Weights of a small masked spectrogram model: patch size [8, 8], batches of 128.
Rows from block 2, named by matrix and row number. Rows with one number belong to one neuron. Each number is 128 + 24 x the weight over its row's rms, rounded and kept within 0 to 255. All counts start at 0. Numbers have three digits each. After the name is the row's rms in percent of the matrix's.
# fc1: MLP up (model.blocks.2.mlp.fc1.weight, 1536x384), inputs 308-383
# fc2: MLP down (model.blocks.2.mlp.fc2.weight, 384x1536, transposed), outputs 308-383
fc1.70 114:122117076140119137114106131119114118113122134095091088152147130144137121131129126104077146151127150127120106078084144190128145121115148111147172109150102159138105150191153113127121167089109137127156082124131106140190155135120147
fc2.70 142:128092127163094137088145130094118127129117100083151100120126122121174146127154144104117123165121119122098129147131103123143162153125136123170105106136113140136157113126153171115107103129148085137082107109119114142157178116102154
fc1.72 099:130117141141158135135114155111150109109134084115091139102114152158162092112158122114141113108084118136147132131160162120115137133133140095148123141150177121117118170139191112153118104131141133136117101135087177098145111123150118
fc2.72 066:149166119138088105137120129165114117132151182092122141110130162099122143111159151136093099083147120136099157130094133146128128153120132119089141150095084123119130085152091145117114132140109122183119131118127155109149128083136158
fc1.73 097:149077143129119115120115137134121119149123113143115111093128191102113133134135132104132182124088165144118126119127147120196127136119142113102136106090147134173108107110155131170191071155144099130140103115190134091174160103132098
fc2.73 086:105146110127104116095133098151142148132117144135160111156132095132108133125182139122152100133170122095130157096139103115108167119163144133132169146174110107100167086140095088119151109118137151158057140110126114157146130130134115
fc1.74 102:158123127179175140095144099129126114115108111110150131143121086135109138094090111143189118179100167167123123138130113121133123108150118155092087121109145122108164130136111150112132142130147093108140109109124121120119119144173091
fc2.74 091:127080094096131131101116121109135156105137176123086132094113122134122144137127105142124141163118089131107109155082116135066117120156091109107159122189123088139169136117133139128113155118126115171130116091118120145147138110142110
fc1.75 105:197170130151159148141123114118109106132123132120120150173151097130145105104165136123154109174162145134101125066126111104066138127113126130092167087147123126134093113097104119140143146105137114092137098107057118154144157160155122
fc2.75 081:150125137081125111129134140145117115120163116127137165140107141109152141120116102086119113115142123141143123152160090134142127122164148079128163135127112087139139092074133129141114130101144123093120080113133098091126124125167140
fc1.76 105:106084149114141158157102079184163109133124167080139131150117139123099126121107088125123127105136143185168170148114149139080124112110142132147093154065125126155120139127115100156110129138120106112117171105140114115198120109128110
fc2.76 082:152156140171122102119146129129156129169123097105104132115132127157160133108101096154100133106130123114130136110143135118157143166167105103135117132145142118097138148125158161126121191149170120132143106105137109120102126122139094
fc1.77 057:102103140123146052097111117138140156124110150118114158138107161123151119138107147082104126108125108137180137152115151087130145088150142166194098107112147108099137115112124121113141138155160116124101156129123138118112160091125120
fc2.77 017:121125118150095123130091158144101143128143153109169107096138176155131163077130163137144131104150125116094112115090096119171075122123120105123133143129165112131095153140080108138070114199088113116161131090129125082105080141137123
fc1.79 105:140115101145150182157118082164084128099110116110145120090090129087175141156097164134073132163155128154082131122125127119142130133146149129109106139176116100110142131138163180093126163126166125117190142132129109120153147078130141
fc2.79 109:182106104093129141120115131105152146136191130102089132147089137125153147135200102107129096136113087100109125147106101104145126081154144110089108156132122084122135147116090127112165120168120184121097152119118104159126126123134132
fc1.80 116:133115162085115103129193143150159128132116174095130126102153153143140140140102132176152127173062144097125139197138160116171151130103138110194125126137137140149109095134161102116110153106145125108120115094168122146160128139136129
fc2.80 061:162134139105126128154154143165188132152171131127121142163127148140150122142099121083106124142101166139135122112111121154144087139110174169089100119133107113106138113087139105115108152137118106142128131107156138138128089099171142
fc1.81 099:119156112107150123164099161159111096152112140177111137160148131085116114142101114179147067108161142152176120128132157125106113145096110140098112102106111108147119122113085124154108113132126100133103168141137119122126128138137124
fc2.81 052:108096112114120104151104160111177118118155147103133093151138145148110135099149096130135085161136125148116094087113134137110098144098137147131120100081151132109160107137149149159150120168135191131157096160153150130145139070105145
fc1.82 107:170146132099097143148163149160135131144121158131075148165098124092119105146105121124139160109092143135143102149093104114160138133157115124171125132152087102145152110129092132102125122102136179139118099115108130145149147137126152
fc2.82 075:139134115158142135134165122141113165096128127141096106064152146128168118109144161134068136126126121132113082156166145175151125129119116129151130119138085119118126159090130113155152126114120106140086097149139129092128129124096131
fc1.83 097:175107108114100151133129117158063155135162112131114092140108090076155119106090087147164108133135118159167117127128123145078136117114140105082192137150105096133128124136142073100138137075141133139154148147145114117109123155099121
fc2.83 052:145153158104148079120171168144138079129089212113149142126145129158068138107119153128155127115156101131128111089125123113129120115095144126149137126132149118100112102141173124161136075127136131113083135138167101120135144128124113
fc1.84 121:146120068145133117126122195132076132131109057101201175154104118124125121100106149125078098111116111158132115110150183092133148130118084153100131143164123135127116126087133142111087114180138093133153114142117182161121138126107144
fc2.84 138:119130115112139119109140129127070114116117162126099106183114142105097167138099149111128113174130190135161120140122138138089111133149139124125169134152170127095160160120123118134105131181104116120136123153131108110145118103164124
fc1.85 133:135149178127160125135124220150127089149119115126130130170113095105151087167108171159129126162136112127125090126124143148077154130117137115139137110091117119157128146099134115142121109158110140133099094148119130118122148148120167
fc2.85 112:122157131173103119142104136144122118108137086144103125188117131177131128179156164094144120160141127152113128109112151142126106140115105155096114122134113097136106119111099107104125062127152134119086121112140134150126115127129155
fc1.86 099:080131095171090128117164117139113128146117176122143135167109156113099109108120139123154135119133139172157158112136167090139137115124124151084116179112141140130151146118144128142135123185141132165149131102110136120150121136129107
fc2.86 089:130142122135098094121139110122164130132121118144135144139163123159115116162119142131099131119126140104108160110142103125112112132135127094151069141114157133078131124147106132108193130115126101154107138123134179178162117106124157
fc1.87 097:116186145130150145155126104111133113137151179163103113162167097117138135120129086141163113063136139118138149095143124155128138107127128142126126183143123171126143121128161117133134128124131158141171129167128166118146168103142122
fc2.87 094:132060164117102130129103118148150128087111141132107108146116163188151150108127170139069139126117141126108076088098128114104132110098109106149126096149125126109151151125136152105155114162119163137150148172128145099084113137181093
fc1.88 115:118135148091095076110134128155109139174106092133171086157157103082175106105121160132170147128169130168092079133137148154116106124133173157149126118099138179129111134137136107114088122153109118141090168144115133126103113093132130
fc2.88 149:166161164123111114103117131085089112156139119115112134131155146182126138125168129112123146134137155145166090127137120126100109119136151140122110140140136109144117128105111139129168165175142150065077096136114132080123105137117133
fc1.89 095:159116153109123089098137105139178140162116110139139123125114167157112162115140122115177118149128179142107156117122142111133071093158162092096116131103142112123152163141132107107111106112167132131123101156119146127143123118107119
fc2.89 140:134147139115180155157102159087145097141136122152162150152176107120139149087151137112130121164095126134157100092117107138176131143131102134174146119093090145104143134132097076142136147151111147169140192124157124158105079128140139
fc1.90 097:126096156087150124185171112131162097098132121137111094099101134092155120149113135165101134130135131132095111135117177098109152141108156129136147158145142139109140166123109127123104108115156077133148117105123154131116149126137113
fc2.90 135:110084124145172139161133136070138159100147149129110158132113141128128142157136122128115131109124178115121148130120114121122097104148124128101087086123128092130148131121115136107117186106114159169149144154113112132136111101134145
fc1.91 099:082110101111132140136138135069123096085148118130156137085136132158131109145133144118139142139117121105122147154188105099148142114143117110119131083155121137138138139114111158138132123125123114128118121121118102089113121096149107
fc2.91 087:141138112062097151098096127160121122160153108174106089171140083137128141110156084117120067146158160184156123141123099115111103157131071119118144086154123139147147121119115127121151107126122120127106091082122127092138139162115161
fc1.92 105:094128142085145136151154142127147080150145114214148124147137136119104121100095114132097149130148110095116163100124101183114114110148148085088118112117137125135100159114130089182131119155114104124114109146155122142140110112160121
fc2.92 099:180124172089118175093088148074148163126139121084073130082103127123135084107112143122160115130093092141134090153140126148142113132130150115139108131162173089132142104168125172116137145177085132127131115134145107137157103125137108
fc1.93 111:156161145136141152089115138110133123147123109123164150126115078123132080125127121174143163136143117101096132133091117102161111108128141120103124134122122090123112121149125134118116129119108076144121113115123130149129092072154128
fc2.93 081:166084129101114138099103144145130117172133168162085156113126081123165115103157163145109181126113130148146130161106128130083157118126123133113168091161139130174135111164125164100144108151142108146132163088118131141126157151119111
fc1.94 117:130134105132153102165177115100130156114152115130075159136152101137109104137181103142128156131127123146113155125133107102158112107114127163141110157108112114144150180151097100150109118172130132153101124137105148101103130183157172
fc2.94 107:168131096164128198174107155088142108123129104155169168124083124133165117098141137115124103113134142144137156124157118112089131157139132100158171113135128178112131131079111118164145110137061151122113104141120134133104124142142141
fc1.95 103:086149139185149125134153110102133115132138127121161154157142155088109087127174171094142135112163184136133145157127110158122153117144113132122092090113156120101142147134088131102146120165105115124094147119060096130109108139113134
fc2.95 097:152089142120148145180098131157152115179134181100112139179128121066086119116108128154130143108101149129135121122172124127135110124106141148102132175156139126127127134147137095123150145119106180084138103135152153141176118132116099
fc1.96 012:170123097149100098118128116169100115153133167131114122102129142119149148111149087172120119157158098150099123111096148136109145138109120101126145148148117113149158144160154110091147097122125087105124150124152176147114154118112102
fc2.96 006:110127156176150127158121103089133117110126120134144121109135137164102119150139130124143105147094116125156128147132097111107120110140117137134119116146102098098152123114117084110149149132153119120094121106060142126149151128147110
fc1.97 104:160153105127107100151156117089138125152169116075115155150125099070097132160079118103094128149135134094125115163103101097103138125130136104145139196135151107089152122143132135139155107133147131129145104133074122103132137153122092
fc2.97 106:119127107108118106192150138135117149099107115142150118135079129151105119148127120114119071126147125117135093146154113132126156144172115175137114108134102123129095129133164145100143179105143120099087107175115122118111127138177144
fc1.98 101:150158089096162121095083140176119166145148120138157110146118123136127133111119109069110104115121127116119124155129106119122152106147126104083158118161129134128105120125182149107120160131157130105119155119165110153098118115104126
fc2.98 127:110073129091157134151130094094118148076137143137122143130141117158129174136166110145096129089179138124111147129130085110158129164135125129093101179153123130140117148138118125149084108086125155117119105162133142131143128135144098
fc1.99 097:109144130111147132134166155127087080163112102092099125127113124078127104139111108102117135164100137141128111123132141138110134182138109174111114117128137133158111113117098138138083115128098135130120140125121144150105117121099142
fc2.99 055:133124087143109128121140116143134115172118148133176107168137128147107139145137111127086155061136130194111167131095139119144097088143128117106079121160088070102146116123163096155141144145112096135122127103144159142111122134165130
fc1.100 100:155128112100116113146155089129103151154124162095083113166098108120145178128164152110118128134133198120156155145119115143173139115115112139124108123104129104136178141121127166128116100120089130141109127126153137093168123143159107
fc2.100 085:183161139138135145109125133105108169139117147106133116108132096130079138132210150113155160118111133147176169127143101122144125098151125101136125138124110096147121134138114111140140099114151112119122140142141147147129143147103134
fc1.101 106:133111160106092156141118075107136106141123132101137142150122090109144160121144119106149103139143158141094136114155125107121101172144105102139116117157145138096136178133092130093147121117160140117159122165107104143132097098144119
fc2.101 117:119130137087153119150177139090126121096122107134142104114109152146183126132142110148107099157117157081125116119146156132139135116136095140103133153130124104115141087099103156110134109140119149129083105143097124126163154109107153
fc1.102 119:172134172139155118146139133160107107168151083170123145134148061163182151158119160147134129165087169118114166129136139119146111128077102116116151076123119110115094155128108107120094142130125122125156107151131143147127142088087161
fc2.102 138:171090175104147117131147127156107160164119150088174146150150079136123156135143111092162142129089150158115135097121084128176155108109130170166145115111150104150138091121112097103096138126152086129140152121137129146141112133140154
fc1.103 098:144169135121121126124142193080081112146125109098138152114121101130134147146100108090096119137117115133145052111124133133140119155099123116081135131128085145138105137100135115097110129170131152121123136129127119105140119129095082
fc2.103 116:155086101148093120119144112142131148136133160145122133138136100117106127158134136110137111131124112131179167114144153140134139104120117140169144124147100103071143132107115117147104150190130081110126080147102130103100108104158152
fc1.104 117:094108131094113147134126070116151123109186168158117105134160160091144117144087111112143172152172129144135122124146156119119120158132208114132099166148117132144130151120124148115131168134106117093101120134143126079114119113150146
fc2.104 099:132140096130160120151161105105104154098140124122127116139160120132143167106092137173112084114097142097144142100134148107109131154137138126121109090132122153164119087129094134136120135111129144123112117140116082138148139086130124
fc1.105 100:109129135128105141126173066163156160097094128114117097094147130107091117087164075139114170119103128132149162110127131139097112089113170125145084099087107103113122107181125094131102152107153185172110143121104106108139166096116128
fc2.105 121:161105114087115068144142144099104109140088142134203172184144138119132106131126147123113145174138117223135085114090134095141143127144149095107159087142105123147139126129124154157180125138130100163137123128136141136079147142135117
fc1.106 092:108135129122110123123138108158133100119136142124135108173126160159073093129108119115074108112106131130116166166100133105154165141107174117138115159159146121128126149091121139126161128098071120127112132107157124107096109120104147
fc2.106 102:108098080107138105158104131102123155154139138157115152092088145105115166105140112114144106148118098144116157113089180126095083107135150133087123154113120150157106103100131098133081104121125105117119103140114093096141172147152137
fc1.107 114:148116108120105149152110073147117153130141128105070117135098100127147147117146128129140167134121108150116140146126137128191148116174163136111152127152131119113157135165077140137179104145116186128109119144136126140119106114118122
fc2.107 073:117177133106122154132128134135133124140083093139117150143146111105142135175152158140129179093143128188144190108128135147133178125125134131160098121166160104183155125124079132082143177165129132109086074127105103095141108142149093
fc1.108 110:082129163123129116107125203118088108101117106104132144119112123121123127062155164102112170133149104159110126141143127125117089117130171163117109100115157172145131114133174135152159133165115133120098180173128161106128111127129135
fc2.108 102:094101116148117095071117109128133097119165147150095156157112136144135116113126119137112106147135149140187127163153164192146119135129110132126124112157132128113131106117152145153131118129175161101123122175128086124148167173148091
fc1.109 094:154082124136143162121135131114119100117077158115087136066083096094149080144122168102158133158171110128084109137126137106118098137131100100118137122170127112139113124128081141097110133110120130116134141150106133125136134146084104
fc2.109 099:120173169125107118140175106129083097108135132120117144167143169115139117114134107142119144131126163111163110140109114143136115125147134123114142130121179079125143132131158157121164171147099107155141130127104100147138121156093170
fc1.110 096:113117148099150129103109106128077122102092162141106118113139134160139144139145084093149099146153105123166099184113111142086170169091128094105121133142187116116101116171140128141101162127130163136135117106173166136135141106161128
fc2.110 102:112108145109167132132137112156158111137100108139128131132138118120163168101115131087112124131117146170110103146169137144191137110143085135118124152110134111128168106135155112137142125117113095103130090135116120123136140119147144
fc1.111 011:130118150137133128126139143131128124103092141139168104159121141104163089119125124119104108146120154089140110133184113133102129129127182126111133118154120117101120128148140094109117117084106130093141193128133104129147136123129101
fc2.111 008:095161084156126155135136094163078131173130118148144158120164099094105115125096157116109111178109111140160115141122106134097162142130116119108157165108141103129135151154148086114127108148113172174145141123079130169146136147106091